Rows from block 5 of a small multi-label audio tagger, named by matrix and row number. Each number is 500 + 25 x the weight over its row's rms, rounded and kept within 0 to 999. All counts start at 0. Numbers have three digits each.
Before each channel's rows are labels from the 100 clips, of 14976, where the channel reaches its highest value: "strongest on" is what is common among them. Only what is clearly more common there than usual is listed. The data: short pieces for a synthesised band: melody, chords, bass and drums. In brackets: how many of the 100, against the usual share in percent.
# c30: last pointwise conv (model.blocks.5.c3.0.weight, 384x384x1), inputs 0-47

strongest on: crash cymbal (100 vs 12.8); kick (100 vs 64.8); drums (100 vs 64.8); snare (61 vs 32.7)
c30.75:522476501500450527472473504512453471503496507500587539448486515582462506489487485529468516498490517519504532478527482525504452511487491477487499

strongest on: kick (100 vs 64.8); drums (100 vs 64.8); ride cymbal (74 vs 11.9)
c30.171:515496512527501490503497486506510476477500515507541482504503493526488507521503491486491507482507514508483525523526499505505562463526510504494503

strongest on: quiet level (59 vs 28.5); rimshot (54 vs 16.1); saw pad (40 vs 19.9); drum pattern: march (25 vs 5.5)
c30.356:480482535528548484455510504495477526507520477514430491551533518498454449498511505502506431475484483439470469471513483496481506515480496501461470

strongest on: reverberation (78 vs 34.9); text has "room" (78 vs 34.9); text has "reverberant" (78 vs 34.9); piano-like (76 vs 20.4)
c30.115:483486578544497461489518499512489525463499478535462459486502505483495505478497495514453517465481466539482479492466529510530498524475505477440515

strongest on: closed hi-hat (54 vs 23.6); bass guitar-like (53 vs 21.5); clarinet-like (39 vs 10.4)
c30.313:486450515508539490586498489502471485462518452519524490468489445507479467490504498496471515491482562516464504491528527506521496536515507583488492

strongest on: ride cymbal (100 vs 11.9); kick (100 vs 64.8); drums (100 vs 64.8); snare (82 vs 32.7)
c30.32:467483524521519503486531493501481484506522497481529499517468524485502480514504499481479483515561460489505491510545497510471586489490489503501450

strongest on: clarinet-like (31 vs 10.4)
c30.357:475504448506528477562519497467470470489548432516487528506490495502532479490476490508477503486514475469535516483529517492524478474534515531495498

strongest on: saw pad (80 vs 19.9); clipping (31 vs 8.1); text has "clipped" (31 vs 8.1)
c30.290:470468484449458503504494543467484500542478531500507490485482487488518497487510481520500513441476490526495461467523572497481491504504486491489496

strongest on: muffled (low-pass) (35 vs 11.7); harpsichord-like (31 vs 10.4)
c30.352:480498548511503498442498529515475482518486497485478510541475573499519507517517435506474450509529512509502497495481493498487492493469505498473485

strongest on: rumble (53 vs 5); thin (high-pass) (49 vs 12); pink noise (26 vs 5)
c30.294:497456504550477481533462486510503522516572472518491521529498513515508500493441521507469511501502504499468493482507513499507512459545516500531476

strongest on: kick (99 vs 64.8); drums (99 vs 64.8); crash cymbal (97 vs 12.8); rimshot (54 vs 16.1)
c30.155:484517522487480561500522520526509511514489493511491533477504486532501507486456483485534518559461495530505542447513475517523460526496499481474502

strongest on: muffled (low-pass) (97 vs 11.7); text has "four" (28 vs 11.1)
c30.121:515503436528473496483484491507462470500508480442511537505455544502500477516495479515554527487482497492531521531466497493503456496502473476458488

strongest on: kick (100 vs 64.8); drums (100 vs 64.8); closed hi-hat (76 vs 23.6); text has "four" (36 vs 11.1)
c30.10:540529482503488504487493480504506480521476499519495541478492492523509517486470488483492529517496480501515519476493482508535425532521504509539538

strongest on: snare (100 vs 32.7); kick (100 vs 64.8); drums (100 vs 64.8); bowed string-like (47 vs 14.6)
c30.383:502482516527525523502500485507495513508523543462564548474483475472515487480514495533539471490496526499460591503460516481516509508494493476497451

strongest on: plucked string-like (43 vs 10.1); melody instrument: plucked string-like (37 vs 3.8); bell-like (26 vs 4)
c30.103:482533529527555560439515479494462520516547469494499501508515477504516484507493474491473493510468469531505511501478470487463475535508473493482546

strongest on: string section-like (31 vs 11)
c30.251:471478506482502466449522475520504499526482478541588528468453493516526502466535446476464530483486500472486470498522501520530514528489469543484496

strongest on: vibraphone-like (40 vs 10.2); marimba-like (39 vs 10.6); melody instrument: marimba-like (38 vs 3.9); melody instrument: vibraphone-like (36 vs 4)
c30.278:494496494511481549503461558584555504502507522448463484547472521490501503524493522466505526523535475498479513503496453472497493540496514479511492

strongest on: ride cymbal (51 vs 11.9); saw pad (50 vs 19.9); cowbell (25 vs 9)
c30.276:511525507458474462461534499502480499466524489503520522495491563460494507509515513496526466464571472474533496535468485482526571479469506478456513

strongest on: marimba-like (41 vs 10.6); melody instrument: marimba-like (40 vs 3.9); vibraphone-like (32 vs 10.2); melody instrument: vibraphone-like (29 vs 4)
c30.363:472519498516529542485508536520500550505493473501525506498524523513464416502529474558537520507523493506491516497475498496531455518512489486508512

strongest on: bass line (98 vs 64.6); bowed string-like (79 vs 14.6); vibraphone-like (27 vs 10.2)
c30.327:458527493498487487504504459472528479487453568492482500478515459484512527524491503475512547536522469486484436480487498515503533500507504491463507

strongest on: marimba-like (52 vs 10.6); melody instrument: marimba-like (51 vs 3.9); plucked string-like (41 vs 10.1); melody instrument: plucked string-like (33 vs 3.8)
c30.365:501486442492466607464519516502487488468516476531501499500519493493461444522470475509466525517510517497490514464523477520539503500486500494474524

strongest on: muffled (low-pass) (69 vs 11.7); crash cymbal (39 vs 12.8); bowed string-like (33 vs 14.6); clipping (25 vs 8.1)
c30.183:515500512517518464512515500510437499497510475495482478521535513496555506500480456498529484485490502460498494529451543479483489490534479466479511

strongest on: snare (100 vs 32.7); kick (100 vs 64.8); drums (100 vs 64.8); ride cymbal (62 vs 11.9)
c30.218:512474525564531518467494495523496468499530491496488503472482504482484501480484485495490527483494485517505531490470481492527482498471496501553489

strongest on: plucked string-like (26 vs 10.1)
c30.176:489492525529482500480496552512515537526525481534507509487505467517466441509537503554517490511487484510507484499505486488507515539495484472514504

strongest on: string section-like (45 vs 11); saw pad (42 vs 19.9)
c30.286:483524480509547516494495502483494485497516508505509529506478515507479470515482506489519438514482467507485499520533514509501469479518496503462490

strongest on: piano-like (57 vs 20.4); clipping (25 vs 8.1)
c30.101:501488482514504477474452506457507506507497480525486405465487502489485465549499508485464524528522470474497499515530495517474537510475487466503505

strongest on: marimba-like (69 vs 10.6); melody instrument: marimba-like (69 vs 3.9)
c30.345:443506482481522533454501621495509563529516505494522479503489505500492463511493491689519488429495489498492484501497488461562496509513501475513493

strongest on: crash cymbal (100 vs 12.8); kick (100 vs 64.8); drums (100 vs 64.8); closed hi-hat (54 vs 23.6)
c30.270:506509501505508496497507471499504509470504495478494513514479489483489505456510510496474501526490484512510501516525507518504481502492522486536469

strongest on: reverberation (76 vs 34.9); text has "room" (76 vs 34.9); text has "reverberant" (76 vs 34.9); saw pad (43 vs 19.9)
c30.109:520475510507505509492503503513524515485491504478504537475488521446521480477508541496501489515512495471486497511484529476478522461506529480488471

strongest on: organ-like (65 vs 10.7); muffled (low-pass) (49 vs 11.7); white noise (38 vs 5)
c30.49:483553477535499448534498545494470463474516492476501488536500523540508484541577467480475491474507429450488490578487481525494496577496520544512474

strongest on: ride cymbal (42 vs 11.9); bowed string-like (38 vs 14.6); melody instrument: bowed string-like (36 vs 4.2); string section-like (33 vs 11)
c30.229:498491472525505472515504524522517511478522473529469468472498524466494485490490514484513493533487538481509456462536436458499519545445473536503471

strongest on: muffled (low-pass) (83 vs 11.7); reverberation (64 vs 34.9); text has "room" (64 vs 34.9); text has "reverberant" (64 vs 34.9)
c30.84:458491488522508502470473510486484482477501481505476508529521545508524478507486469522479504470510483449501478470496560486471485499520533495497546

strongest on: quiet level (77 vs 28.5); string section-like (48 vs 11)
c30.200:516468473591521500477462493515437480456454479495532534511526468520496490503512484462471485449493459515502498457560544538497477488508497515538496

strongest on: ride cymbal (99 vs 11.9); kick (99 vs 64.8); drums (99 vs 64.8)
c30.255:464536535513516493490521524555498498495498496514553467534490464493505500494540516493506502480555489472524512545487518535470590499528486473501488

strongest on: crash cymbal (99 vs 12.8); kick (99 vs 64.8); drums (99 vs 64.8); reverberation (64 vs 34.9)
c30.254:488502488492502507534500481505500505492474501502498523513510469532499517458518506482539537546478486517515480515492474515483522496490510529489500

strongest on: bass guitar-like (100 vs 21.5); bass line (100 vs 64.6); clarinet-like (26 vs 10.4)
c30.329:488494480522520478522490480457458490477482424509476506489559502521514491464495514496536471514531521490520488472515495489518471489504478529511516

strongest on: muffled (low-pass) (99 vs 11.7); clipping (30 vs 8.1); text has "clipped" (28 vs 8.1)
c30.113:522496438490496527508506487467491503499530486481534525511467568516474536491514525518502446499479489529507510509510513472499435473513502523454477

strongest on: bass guitar-like (81 vs 21.5); organ-like (47 vs 10.7)
c30.256:466528537502483475487507498518538520495538509550510524512492478510497469491592530512456511523509492504462494572582471509473488509501495494474492

strongest on: saw pad (85 vs 19.9); melody instrument: saw pad (49 vs 3.7); mains hum (34 vs 4.7)
c30.30:550494484489495530530497486502478490540490504552472472492504478489507490493502540489493498475520503507535506478495550491483488476516468497520508

strongest on: bass guitar-like (72 vs 21.5); saw pad (45 vs 19.9); cowbell (31 vs 9)
c30.382:522494454481528527452502476519464496513524467493478486577487507522493501481439490481524497562479468506539482497517491547547456463496475497506523

strongest on: reverberation (64 vs 34.9); text has "reverberant" (64 vs 34.9); text has "room" (64 vs 34.9); vibraphone-like (36 vs 10.2)
c30.220:483518438499505438502506548472560524497503478464499492502520508464476483546516546542508511521565476484479521544481467469539491552485551483480496

strongest on: clarinet-like (78 vs 10.4)
c30.318:523542477505468499594478481513534509481471505512484534451487508496503512462564558468526488545560529500467493586533499497477466591526530544534453

strongest on: snare (100 vs 32.7); kick (100 vs 64.8); drums (100 vs 64.8); ride cymbal (51 vs 11.9)
c30.40:493498497493541474496497503509491522508492486499505480505521515452505479485471524492517535513509489470506504475478506514513509495499512475494536

strongest on: horn-like (100 vs 19.5)
c30.90:512502503484488502527471484554576599463491518507471470477529476516494499486521518448505478593502499490545525502521474502479487519509511522528508

strongest on: ride cymbal (44 vs 11.9); marimba-like (31 vs 10.6)
c30.34:496496504461508502517508512445482503493524567508551504463461484487472485507465497509524517497517526558465500482507555506524521515483508517527475

strongest on: organ-like (53 vs 10.7); electric piano-like (35 vs 10.3)
c30.334:509504478492466507520547510498487472507500488557514471511519452562509535476577498454490485528501506496556496546503464510540461537486503458457501

strongest on: rumble (61 vs 5); thin (high-pass) (44 vs 12); mains hum (36 vs 4.7)
c30.341:505507494508494505498475493519500486474511505526515486465475507509528527497510513500464441500515510489484468518467489494487490488528514511494489

strongest on: marimba-like (53 vs 10.6); vibraphone-like (50 vs 10.2)
c30.282:496528508507506495508494497497471487474510533502472503514483585498486460521559534480513484494519521516536509529509507527458495499460538485439456

strongest on: kick (99 vs 64.8); reverberation (92 vs 34.9); text has "room" (92 vs 34.9); text has "reverberant" (92 vs 34.9)
c30.13:578497514493504509487516488499485531479483502506511511461459478442507472513469477500496505541503535536498483491487519510534507469510495506501510

strongest on: crash cymbal (91 vs 12.8)
c30.35:468521487463512454495499495512516506510514504504508485524546535509491560545475515458501547518504471512471509514488486531530486521503514472476518

strongest on: marimba-like (54 vs 10.6); vibraphone-like (41 vs 10.2)
c30.89:507542470468541543468514516508484482506532487508484477510525473486497526464476474523515508462449512491535541530487504510479525497491533478481531

strongest on: bass line (100 vs 64.6); bass guitar-like (99 vs 21.5); thin (high-pass) (46 vs 12)
c30.177:497494499501493484514544504521460529487541491492508435512517508487504556491502490514504480503473471512488465499507513479528499537455526505502491

strongest on: muffled (low-pass) (98 vs 11.7)
c30.154:485525479504535507498447492518494493503507481504482487438555529470518481511543537479536391492502467466535491544501511499484463513502486499437458

strongest on: horn-like (79 vs 19.5); reverberation (69 vs 34.9); text has "room" (69 vs 34.9); text has "reverberant" (69 vs 34.9)
c30.147:488508478520486519467481479509514528488541450512499494464504471492519446478494573513515475524460446482476495483523441509480463520479472460519532

strongest on: closed hi-hat (59 vs 23.6); clipping (28 vs 8.1); text has "clipped" (28 vs 8.1)
c30.180:473504523514511485511487494511494470523486455508527505479416528512500493477531466493508543481486508507491502496468549442459524510428500502495517

strongest on: reverberation (94 vs 34.9); text has "room" (94 vs 34.9); text has "reverberant" (94 vs 34.9); bass guitar-like (54 vs 21.5)
c30.18:529485534518461464497498529485470515523503482501492503493509481489499529492452467538516423490453465534503469507517510478488512477498470499480485

strongest on: kick (100 vs 64.8); drums (100 vs 64.8); clap (60 vs 15.9); ride cymbal (38 vs 11.9)
c30.93:515475497529469528496493492516485497564480522473513485458471490493542503506481463516495496455463508540496544522479496486545510472476485510508492

strongest on: clarinet-like (43 vs 10.4); square lead (34 vs 10.7); text has "muffled" (30 vs 11.7)
c30.371:483493487526527501546533445540478469489492506482458513532473499494478506500484516444541511521509556476571486515491509518477473503478510550534495

strongest on: piano-like (72 vs 20.4); text has "noise" (39 vs 10)
c30.204:501456575568526487482469531481529514487513471515496466503499484515423498466501535516531497480467500472513481515498474471506502536499500446514454

strongest on: organ-like (56 vs 10.7); melody instrument: organ-like (41 vs 4.1)
c30.31:505541501482476491518552510545508517499507477460505490481492521500557561514586491535506504540495484500494501587468490499507482543546461540503520

strongest on: reverberation (93 vs 34.9); text has "room" (93 vs 34.9); text has "reverberant" (93 vs 34.9)
c30.302:484486497548462466476523505485486539452486514480494503492483486507481519516511523547495515466511476525436524468512508539500502531499531473481552

strongest on: vibraphone-like (38 vs 10.2); mains hum (36 vs 4.7)
c30.8:522527516465497469535548493508522491522497521462468447521501511488520487526489525525529501505475517530511495545509549457503490478502508517499513

strongest on: snare (100 vs 32.7); kick (100 vs 64.8); drums (100 vs 64.8); ride cymbal (47 vs 11.9)
c30.63:506488485533523543492513481503480500501466521510521472519517512513472486483482523494465472507529485450465515503520467529477482514521533474468475

strongest on: plucked string-like (48 vs 10.1); melody instrument: plucked string-like (41 vs 3.8); electric piano-like (35 vs 10.3); melody instrument: electric piano-like (29 vs 3.8)
c30.343:477469453521496563503527478566477504504477451483506485500557460525528467492520488496532459533474471462510467492496501540530509533526482516486515

strongest on: vibraphone-like (57 vs 10.2); melody instrument: vibraphone-like (54 vs 4); marimba-like (29 vs 10.6); melody instrument: marimba-like (26 vs 3.9)
c30.331:500507501520503528520467565553501528533489480505498535517503485483504543504469489574499531497533502538524511493454485441541511526498515455485471

strongest on: horn-like (41 vs 19.5); electric piano-like (34 vs 10.3)
c30.73:520548489516503505531536463507539539492523533461507465568524471531458495498482514494488458536507494488490527502461470525529475517465490468471484

strongest on: reverberation (86 vs 34.9); text has "room" (86 vs 34.9); text has "reverberant" (86 vs 34.9); bowed string-like (39 vs 14.6)
c30.268:507535455525481507522483466504508513484498528488483512468516467481461483530554451492488526484487481534506496547526458501494503547489477533468526

strongest on: crash cymbal (100 vs 12.8); kick (100 vs 64.8); drums (100 vs 64.8); thin (high-pass) (41 vs 12)
c30.340:509464544513511479508535507497511514517496525477486528518498526474474476518524512541475559490529517551503521497468488474535483488492502543492515

strongest on: crash cymbal (99 vs 12.8); kick (99 vs 64.8); drums (99 vs 64.8); mains hum (26 vs 4.7)
c30.311:527525487488483470475546504497490507527492495479483451480503482504499500496500458547489496484434519479493473492490468469506499503500529516520523

strongest on: reverberation (60 vs 34.9); text has "room" (60 vs 34.9); text has "reverberant" (60 vs 34.9); clipping (41 vs 8.1)
c30.245:456513494491481481495467487497461467520477510531481473469498489555519526480474487504519504503488499520496496478504438496477480531544476495506468

strongest on: muffled (low-pass) (54 vs 11.7); harpsichord-like (34 vs 10.4); melody instrument: harpsichord-like (31 vs 3.8)
c30.203:480500464542543443497460479503549515483520505486498469525495546480441474513514512521507500503466503509489516499501472503510506518507523537503537

strongest on: quiet level (66 vs 28.5); clarinet-like (56 vs 10.4); closed hi-hat (48 vs 23.6); melody instrument: clarinet-like (31 vs 3.8)
c30.52:517492516541458470537496455497501475475508470498479547489518442509506525450508510446485550489494553514507518493489481453535502491505560538582515